{"arch": "vit", "model": "multi-label image tagger", "dataset": "close-ups of made-up surfaces with and without defects", "train_examples": 203450, "image_size": 32, "crop_scale_min": 1, "horizontal_flip": true, "norm": "layernorm", "norm_position": "pre", "activation": "gelu", "mlp_ratio": 4, "head_dim": 48, "fused_qkv": true, "bias": "none", "qk_norm": false, "parallel_block": false, "inner_norm": false, "moe": "expert_choice", "num_experts": 8, "moe_every": 2, "expert_mlp_ratio": 2, "experts_per_token": 2, "shared_expert": false, "patch_size": [4, 4], "conv_stem": false, "layers": 6, "width": 192, "positions": "learned", "pooling": "mean", "num_labels": 18, "residual_init": "none", "optimizer": "adamw", "lr": 0.001, "beta1": 0.95, "beta2": 0.99, "eps": 1e-10, "steps": 37900, "batch_size": 64, "epochs": 11.9, "lr_schedule": "cosine", "final_lr_fraction": 0.1, "warmup_steps": 1890, "weight_decay": 0.2}
Rows from block 2 of a small multi-label image tagger, named by matrix and row number. Rows with one number belong to one neuron. Each number is 500 + 25 x the weight over its row's rms, rounded and kept within 0 to 999. All counts start at 0. Numbers have three digits each.
After each neuron's rows are labels from the 100 images, of 14976, where the neuron reaches its highest value: "responds to" is what is common among them. Only what is clearly more common there than usual is listed. The data: close-ups of made-up surfaces with and without defects. In brackets: how many of the 100.
# fc1: MLP up (model.blocks.2.mlp.fc1.weight, 768x192), inputs 0-95
# fc2: MLP down (model.blocks.2.mlp.fc2.weight, 192x768, transposed), outputs 0-95

fc1.183:502480535536501560497510510527481503482488519449548471519496506555484519447438474468554488490458507510465473512487472491536487496486488479543466525548492516502475486523525501487493524492528492536518495477549438502493503502495498473521483460527495463456527506508576512457522541537495521500
fc2.183:513483474492476508477493470496515537501475480532471499519512489521523520464519535479501446510523498513489513531504517539521502545522463500471506556481511522505504527445470537532511486508496502498512512485509529486461449502526476503510490521517542509478476505508444532502564511453520505492
responds to: crack (61); tiles (45)

fc1.322:523499493514502517460490526523515490458535474456529488506509539532506509455444461460533521475490478512488495468459496511531526490506499463551477483536494487531461495532498476529517524473498504514524482516481480511512499500469497488503481451500510464474506542490556512495499514536475508498
fc2.322:502471463493481535499503476522502497560514513537520479489519467533512575499516508483517487497562497485456494533519524533551464525486515497490493519490497505483536552461472538540510518495533506491483493467487495489508450487505456511502468524528538516481510470509446544469522509497501523493
responds to: crack (87)

fc1.451:509527491457502487455458461515532478506530498501489524504525543474521516508516481520475465504526474517522529470489530501468541528515498510516486509479498465498476527479479482493496494466482489501497464544462532459468457510480476532510506461472547536543489520480490495496489486519474470476
fc2.451:494461480513470559505540524502487520477527502491520506465486466536573509528520523547531481497433523496510464499505478497521482558463487511519464500514508511470485470485500491486504525499518512501509462471523512516475499496497532432478481521499499473511503485500531510492519499524516554537
responds to: crack (96); brushed metal (32)

fc1.554:497513491504483517506501503490520505494512474501546493476510496467516524524479509497480513492522455500522524447488508517534563529457507485551521461504485459516505504527492433483498507479468470512529483526497477510456506508483507529494515478486543502520501485505510448470460511507461485495
fc2.554:482499497502523514465513496515502471479456454489519473507497541535474502486475458455503522507486507461523510490490505506491519460546512507470492537504494525502510527485537505489508526462487512489476546525509487493524515442450505506488500498487501520440523494468475526499515471502511500516
responds to: hole (100); brushed metal (48)

fc1.509:483513502489494538497513491452485504487473520535540525464527511499466559472488492471514464493484511505479517469491509558510471491525501464509504507501495544521488499448500494507505504474484473480494557538539476510516505501492506533485489495483553472428502496476487515470529522485485512477
fc2.509:495479464513499533506474500551514492496515518479527535474531505496470496490522496516461465493509470503484510512470511453438503503486537519461504454488502447469511496541520506455495506520502507492514483497506537464485505522503480521482525507505493509597512555495507425490495499502503533472
responds to: hole (100); leather (37); wood (35)

fc1.555:479511510514452495531489595516486519455492476524507457489528511459501509451475497447527520481490494455484507511477488493530471439506471527515513510500514504520499514559499505552489483503490477502484496501525485538497485530529506534538487489517494489494515411516511519488485530515511500510
fc2.555:525461496489472535494513478491513507514485505486504506515471490501515528458513474528505472527503507538519488498512512532519495544550433449487489549523502497560452487462493547519475477459471494510496499480521508478516517522447503483515501482515511493450494509498457529487550510490503522506
responds to: crack (72)

fc1.321:476512488500499528511526501480488496497481466534561516441502484488506559529471497495490505494495478505505476455500503536533492515441515472522500508508499498511527467497482493498531508515484470468450521493514469510472500495489492498449504497497532471484516510489541479456515518498505525520
fc2.321:475515505495520498486495512512516452530479498477511490542514542468454516497480517499472499483497508459507498499462503474494513475520529512482486514531484512478518511491553515461508523495515484521514498502538490477497444486475476527509535491505472520510481546502498493451504492475526491484
responds to: hole (100)

fc1.761:506494518522536519487509510516499473469503531448527462518506516504487508468430465472555514467512494508471493508486466480541480476495513475540506467547472477549459506553533505487493549492499468533497477486526464497524519507487478527559499453534507495473530511498530522486498542497453498504
fc2.761:501455465484440518491497479498542546476481484541497494545481503529539520483518523511505471530505489526492500522519524522522532540535422491494513560484524498509458496466467538520495470501474476524519506501511514493498487530532488490507466468499508482498481485517458502491549496496511498512
responds to: crack (68)

fc1.593:500553535462472500531491522460471492465472461485534460496503529493479519460475459449531532461500526487489470477482481519491499445499500493524486492514483511520530492520503497509504503488487482501459490496490462537495509503490499541500482492488495483447486493507550538493498503539523498508
fc2.593:520489480478491462490477455537491456512525485503496510466484507523507497558526464475455501533550464519479536516519550533479516515512500523469516472477559486520542551468462548507496481513475489478501509498453545508518480519504468529518480508483533495550517509497450494534518475501483495493
responds to: crack (52); hole (45)

fc1.153:478492509510491557500517501464508523492496526504492492499511490532469496486503523511514537477438515503498530484501491485473480506498493505545468461484426507498451445475548474492472525449527493523493532521501449496499520480492560515474507466500490478458507442489524495495471484529496508451
fc2.153:514497478502485558531519492538500491508506480493535514491498475506516508498526508505518461505502476529454464544499507456494512534464474491460471478477523454480497509569485497504485498520516488523507485534481486493501527531510455505481501513537534487507498519534539491517481535499500528527
responds to: tiles (78); bright spot (60)

fc1.261:521528509508457485508481504492473513475513416468510474496467526535498488504467470459526534487516479514488483510475445532529543477496499495507500469496503509518519472556464519488507498491488483508485533498463500512522487504501485483471456475464516478455477507478553511532509467495476506496
fc2.261:515502470479520511549507485517518440518503499512492437469485522489486511551494455505497541477522514495498461507467490472506499493457558491474513517488456465485523496550498491505493520489515493519474478465472493492497524485518480526535469500499487536485499471536501501507482467510529517520
responds to: crack (64); hole (36)